Rows from block 7, named by matrix and row number. Each number is 128 + 24 x the weight over its row's rms, rounded and kept within 0 to 255. All counts start at 0. Numbers have three digits each.
# c10: first pointwise conv (model.blocks.7.c1.0.weight, 272x272x1x1), inputs 204-271
c10.69:122126125125094098096123113141119105134089144116090140152110121144098146159138110092144091115115157149112134158133149083140121146134135121107089140123137108156109135112154124141147104106132120108115114076
c10.70:142103152154110118135122102133172143114116105115131120124185197135138123161109142125154124130126069161127129192146128097134109130094122091128142120101153186140148138166131121153142138117138123154115157124
c10.71:136089110098094123149098097125138147098139117079128124164126093155133104127114151102152119132064133122117141115129123112159124092132124163114102172144091114107103128133122105106140125155151150123122142128
c10.72:099136161106135132129160158081121159118119112153142135125122058130141149149091135150119181145134139134089154129159145145117148167170127113120107143132090113119124120083121102148111111108118162132135107123
c10.73:156141154154121111107108121118082152124101150107128140154104095151155157134146088190078141118081120099110176155083163113115157150140148092111148143104143136126135107140114114119084121155131103109156133142
c10.74:117113110138081110143124148139146149142155159127106118119134090158103141124205107131089100141124121136099095121105106136105162074112114148118112107135141098113159116142061122125140144148132131114140119141
c10.75:157096135128117110136112140113148099123115134107107139138112158151148160087136139110108092121131103118134113126150142126101095096137066146147109118141101096158177151160082148128128159102136136096140147113
c10.76:109105133135122086131131160146107119122136116157112138179106136104168125119118146157114169122158109124095128136128111129119131102114104110116163159151106157119153140146110171121094112110127093133139133127
c10.77:140130127157144099140152099160137130138114108119134159146084157129169133132127095124096113098131159116137136128104132095129134100156101118153116158146128110179134131121148140142123128134155125125142105150
c10.78:117144142093125161145146078136156104140143113137139102125123137156102130136131131142103117125118175159117127134153163125158139096177116106127148124124130159168144135102140106132116168144089144118135144104
c10.79:109118124134130128158137172141138161130084123129169124161095101111133136107141092123140111066113106136110151113128112140128068144125158111126129156101134136090148080086173140118100137160167152150134137141
c10.80:164151131096091107112141136101104108134119130147122138152122147137102122184103116122124159141155114136086144173117150130110138138110108124090108120108124145082133103107101154154131118124105176123140133116
c10.81:118133119113103146100140099125119110133160111095096119174103087135095120091144157145112121148115115122155152118142111102142144096139138132130144153116126071123121100065156148164140107118114128107139141159
c10.82:122133075140149101118131141104174145072101135171126170114154182145110153120109161156152118105112108160153140120133101121133102145090142156154122199110154129140131113148112116148129092109156117167158129122
c10.83:099129093099132134153117124138182134092126151173090111083135121179100138123107168126098128106120110088182118179118104124109107103098153130149132125137142118095113162133127129121148137122090136126073170102
c10.84:088122082123101145122157113128141135117125119119164097114138110139097116095138085108123129138155117130127138093203137109129123116105077092172092088169151097134108132109121104127093149166126106112173169097
c10.85:118134121101143092114106175116134122089144116107120088146158111161141134147122133160156108070120113111115153142156105106148142189138124080167094112131106145086111091129124135099161074145082165100149101157
c10.86:125116132178149102156111147134124141147116125121090124127119077108143114130127128172099126121138133134071123136102107093088178175112145134159115139132141133138155101095114121089113132101106102128135126157
c10.87:099162134097118116108144125037149134128186170085144104094155159108171130101163140163098142122144143137161170153157118097123177125118150135134121130118068142104121122105090156127112156126121116126129121121
c10.88:140091080118180143102116120154107133119094109144086097132093105086163111112119118113135141072133156093137080142099105132137174098174129124099120122100120118114146126101142088122099083122111140113162150089
c10.89:100134123125144126163116119143123131145130118112066074161113099107119108093141096114136062133153132105088135126110136146132154166175139142084136122117114093103135103109098115126139113126139130107108117148
c10.90:118184135117115127125121111093106146161105152132136102180105136111126080115119146131138078117181121156167154112132103152134126098141161157156122158121129148132155145114123096110127112126142123105110156127
c10.91:143148175165131105163141146081156138155110135163120136128120124150093196143106125135122136135177138166115142103104154138167112154176135148120152142144143091109138121133140169098155123157151115142133135102
c10.92:126126103136127118103120081139087135102144098137123141149091153099153118131134133135121113132122174093182115088175153152122154122082131119188149100126104101147116171116151134141146095147090105122105177138
c10.93:160124152119114108131139142151108151117125121123118169152101140125140135092150115152163115110120164135071164127107088141119133130166161153118120139127150108141147134081112130176169112152093141110121137098
c10.94:141133136124116181143148155132128119179116150131131111116124084157126103129103125111104140123137125139091106143119166128121114175092137159131126122156123096119139094107122094126104128187137096133122111150
c10.95:138094110135156110124136102118136063145128119131184172150140106126141162137135155098154126160155087134106109124122125109110129059120116157105108105067141149140171128085141160120103147107144155081142103107
c10.96:149101091079129134119135109125093122153157124146139129105129180157104120135118129093094142101128093166158125112183126137125132114118113151127096120164139116116146154080151212118136174168113093119111139129
c10.97:141096119101126135125145159119159136146102116149163126114140138119123165071116152169136114132124157165181117103166132104122166132178112118087116124087139125106106084134142148177121137121109132159134141132
c10.98:098128113122132141113131115169128131127140072151124125100125116127136109151108142127130100101115110119145101169141108112107110131093100144126133124114132159082134138131146095120091127105166083171115129110
c10.99:147116108151186091146129175141107145117101148137135132158182117102125097148115148117121134098120134153098131103123138169128140137142090114120139127175151079127131144113129118163135178115137138099091111104
c10.100:093133106140129138155133145152117122169118108106086158125143115130133068132118142111099140112106149147109094090173162135146132148168132146132161115144153114097131119127128111121109080151150127151166129129
c10.101:176142135135107093139158143111124112095103126124095115151148129106122089116127122095102120096099105117132092096154097131128158090145126147151073169191130127111163161089133122123135135102128131131163093106
c10.102:095175094109125157109142102096132147119068113117139159128140098125122140124100118095127138129151107122134109096131102133172137126120117082118118100132117124104117136100122120116123153120133128151131144156
c10.103:155108104160136175122139164147088157139101177150095078147094101152120119110113109153111144127151143142141146145090126113150109126096146108120125125142122162119159119135108115161113116128143153162105114125
c10.104:113130133149191087143126141098136119131123140127167102149110130079138127088120135146105133149117176097155107130150137108110112114150172163103089166131097121135120124128108108124131142135091132120138149101
c10.105:161161115107151160142106131160145146128128118130132083110126108157121149122160135142130126128119114121103096137131169095143091127143119123160142134153130071117111141131162134135098139143151126146101151113
c10.106:118116120122175133118132117163157069140126138132124136123147124122136134169135136101140134132136177115148137086099173128088104113122170124141150135094077168108178103130112119167164101126144174103150138150
c10.107:120111132100088165150120118145124171130134102120106084145127093164159128121146115111119095116097129178113148128106100103111122170148140127136091151117112150105112131113118094146144123146140158137153119169
c10.108:116121153129129113133089149109130171142160113074139128090076140117113122131162098135098118107126092118160121183130102090152173136089146125140114103103143146162144106158172186138106108096138136146134108128
c10.109:139109149162140067122127119126129097171144135141139098120145151119103138110132125167152121140144103153113144131167123116166143106150120123153085128121133149141144110121108109138089135117100111164134084121
c10.110:163157114131122119143155167115117135130157169114171131149116143173134069076108132135127173138123131144158143108149163107102152113132120101128079104124131160146131112140145102153162104117116104175151125102
c10.111:118114161161128134131129125141114121109092099072120128127109132156089132169141145141115136140075097141162099121112127092127128176150160177136123154099134071116074123127146159180077099119126136114151126141
c10.112:124110099131111075122125137144125131110150174130148136126140172148142113089110119073171139152131091121139119167110138122109144134094139121159169153139142145117095098138099113122127144132109115109089097126
c10.113:084091150132107171140107130147143138106154157150129131184116126159090119103137111127118124175132110146135111121180124175124099096161122107173079137132104110134127096125130171122147107159145134150151140088
c10.114:124122118141123145138118117125159088114099130118150132104111112148169129111105131087144105140095103132144095159135098149170135121107148177132106085062100122134124109119140199134174137160119130131099102136
c10.115:115118176162153105110095112119113147111129118119135161144134085120165154150101121143143153086113114099126160146151100122135125145131096128117113138122134106136152151112101140108125118186072160081092056139
c10.116:127098138126123111130126132083127158130136129128100147136120135125079134131102106164085144127163113141135129114145184127119147147101143114124098113160099081134106116099133159132114088130135163112144120135
c10.117:150154153106196112139109112119105162122127159126184105183097135115122118129141099156137132155125123135115141129074130073122089140152127126098112117137090165124131109124178126112109107169153125160126134127
c10.118:104137124165171108107128154116153148105137097117095081133121181118152116118141119161124164102136130112098110142114123138093188134140137131114110130141123112166136180108146117136120125136179128114111106118
c10.119:120134093095140102121119122143141131111106170151118143139137135158151125124138159105135132099149168132082139106100142156096111153150134107137144150086129122102126131148125103105139173132129080067103148124
c10.120:089067141115126139150153138089105094106129108134118153122138143148100104128138095125164086159131130056141118130152124094083127088150133107147098152117133128112118119155114106142112139128115118148111145131
c10.121:116149125124113130085136153159103070167155153092095105099171142109146157132070160112148100103126090093090142149126117110115113123133143143108162105076153107108112165131120095129073110108143112146116128140
c10.122:129141161156118122150109179120117151143118157147115129156151098100120074155141130134126129115115157109090101072096109130105146161131110136133091083159138126087146130170116100134106128082092111136134111187
c10.123:086139110147159134117101123100109109142143074139131139160167152086143106096119151127131145087099143117123164144120086111124134121159186128145117147128087132121149111138120120140127179106122090102113187134
c10.124:158124134130128126127147135167128160131112143169146118164106150180169102095150144122171125122157137127114133146115091102123105162095141101079134137112171112170175091124135133095154141128170149164138117120
c10.125:159114141114128117128119115119115105116136134111147154176096153165119136130118142105159146116108123173144136091172120111158119130071122133148157126104161133129130136099091115143136109143160106151127143190
c10.126:099130106143102141119123131132127177120094136115102078151176139143167082164095118125123126106133105164144161112132119118159148159147167139118122109101105058143122182129131131161129095145136101123076159095
c10.127:067132124132151154180109062150140144099183093111145108106091099125145171115116117149146110149126169139123122124150158106132130133145092145099161177122090148123170091148125093109127119122131111123117119108
c10.128:135112089106111140140154090140154156124128082110130118159130099111119099101093132134158120149101134148111147147102078116120135114125107116110161151171124155130113129125082151123121086081102127117112082115
c10.129:136163146105135095144101135144125141155146143126122141118137110153160090134151140134096117150106119132128109103163115102127189160075106125116119134139144122052157113098114113127137124122140120118182131122
c10.130:134134130124126168137112110141116131093126151077122175107148089122126168152128105155133118114157154123120104147129193134118162154136127114094135124094172134122097102104162162160093087176156117146123115171
c10.131:158137118143135141138147152111125131135119125120119123152107146116081119140097173106111113093116158108132104159109159127088151138133092185144168132145103128149138125115161098132144136093129115095126121153
c10.132:123133167128161123148174151134153186166137105126144107130117097121143139138056116126107121148106150140147097117146124100106158161148153138116126159127099134099123119113134137160125119152127122109129102110
c10.133:146130117074127163167142142105105161193097105060091137129106148138137119128126114144097135097127112096097121140145160132089123124113134132150106087133156114095126156102141116146101116123136114164132095112
c10.134:149108142122129110085118098111115118107138135101146122153111124137118093108149110122130119109171117136134150128150102128114095138162166105091121160111101126144163154114130157124124157141058107105159182111
c10.135:157139105184144108111101107164105115171152136100115085155109108148151151126143125116071128131126127114161128137104136152151133109127165101108064140178136174149114135113139145121135137131169153116130122156
c10.136:141176140161144136120109124066120149117093115135114181140134161124106142134149159146082162135161092127146093127125108090159115092084113128187160135113152156117119138113145086118098127089126109127132146134
c10.137:151123134150126084089133185132174092136166132105149101095124149152144156119166186111119123142110134104136117089151137154100181095143166156114144126115141105182127127129133114122132140158126154102078127167
c10.138:124152104112136109103131130134122109115129089141098123201172095135128086140141139104137147165141160129157134123117148167077104151133134144112132141120096105163150100123139125145137096110167124128093138123
c10.139:112083082116160163080139139151133118139113106155103104152106153124121143110118127124112126143115121188142118107119173135091185105172162124178128120151126139119148124143134099138105121140129127096126181150
c10.140:193144119109076128136140145148120085148145151145105168122160141118142111108121147098140144167109102133170144114121199154143159088124104159106144119111147161153113129169152120132099128137155124131166128144
c10.141:142135127156102108125127133134148155102132119145121098139114152140160149108153156088161100137107081133145145096135116126103140116134127149177081082107099139141132118133109103141157147112134148172165118124
c10.142:177143141124118158111156144141140148136124132145142134135111121157204154125107148160135156118121124174089134124114153145094126132126101144098110149112140100163157110113147139140115104129092139150143159159
c10.143:108131130144106119132145104072132148142124150125109096060102143153115101144104121144135083136090104149123129118151063147137130122082119125158167166166136107116126122150118136166154126122136114142127093113
c10.144:136146148155125166100173112100101137077119127133159135130142090135136121155135148143158142101125093147125152146105091147112190162111114141091112124133144107146142100080153125111152187102178122109103122156
c10.145:125138180109138122123120107106168137140147121145136085132095083123144101139096138087146119141171124180163134119098120145151133105105127089131115139164143104109128100127083164126107195128134149121176114125
c10.146:107130137152166102106130129164162158118152136126173127108071127153116160108141155163099145182103147129129194116133163095127108123129104118131096128133140106143127129126126137147141158105111137102148130139
c10.147:118104118119196136111100123142134139137124150104133078144089110116124150119162106100115109143133112114104111134104128158143119134149148142104135130097119155125104096137125181148124133134143181154168155145
c10.148:114109157129114143098097112143069101089122083132131092142093180149126100149147122120118111140109079130146170102079106160114152126132148139098129174137118169113192113169130128109139115147138178069170112109
c10.149:124157126117162108103129130098077135106109118137158127116107084122165126137109170180087115107121145105154114091160184081169117157152107145115160137153095130155114115072131141154164152177096115116127099128
c10.150:119104119164161120135119092117162109179153104149119105112140149138120134092171112093095099127123089140152160156161106115163119114085084101133140125106118108132113162137082079119132109096094148131120134122
c10.151:151114121096112135074146107148143146166126119124160162104116081143135133144108146118110121079121138121131066112106132116126171134126127098112135111151092142138165140147142154130125133115103190105094132136
c10.152:128131127097089114138121152131125135138129138124122133128150149090090115152151119109177121130145154109156103125122127146194084094111128123147137138162137153130109150149140103127166128110143142124078142121
c10.153:163138161179155153095153142142174157181153150125131114125166113143098141148105128122141113161136151135126114103124126160116142135163150132127117146093141103101151138141125147115128108134133139148122147122
c10.154:073201112120099142132136138140095146086153131088121107207153154166109108087107145154091147165143118158094143130120119118124149137164158103119129105121132082171107133117133172121114146130131110120179131153
c10.155:118133157117158133123101158114082082136085171120151139154162131095154127123124120095098159153146149163119140164106116134128147131084124121099176141147148134094127095124088095121139110130121108152090115157
c10.156:127136106134136126117130178127126132164127130122134137138123124133173175113120143146149104071125116121144161079119134115135174129125086155130107148093101141178113121151105107132108149149145119150156120155
c10.157:157138080165160144129124120137104127177149147144114116179149157100165154133095140134110153131097170132128159163140134162131126111159109138108156127120144064123108108140155145119137133155156118121103109122
c10.158:142116148143124151151123104100132127078142136095112072186087142109117146151103168157093134141135123118124112143135114133130094106131132178141099085150118149124124164130107112126106132147079109130113107140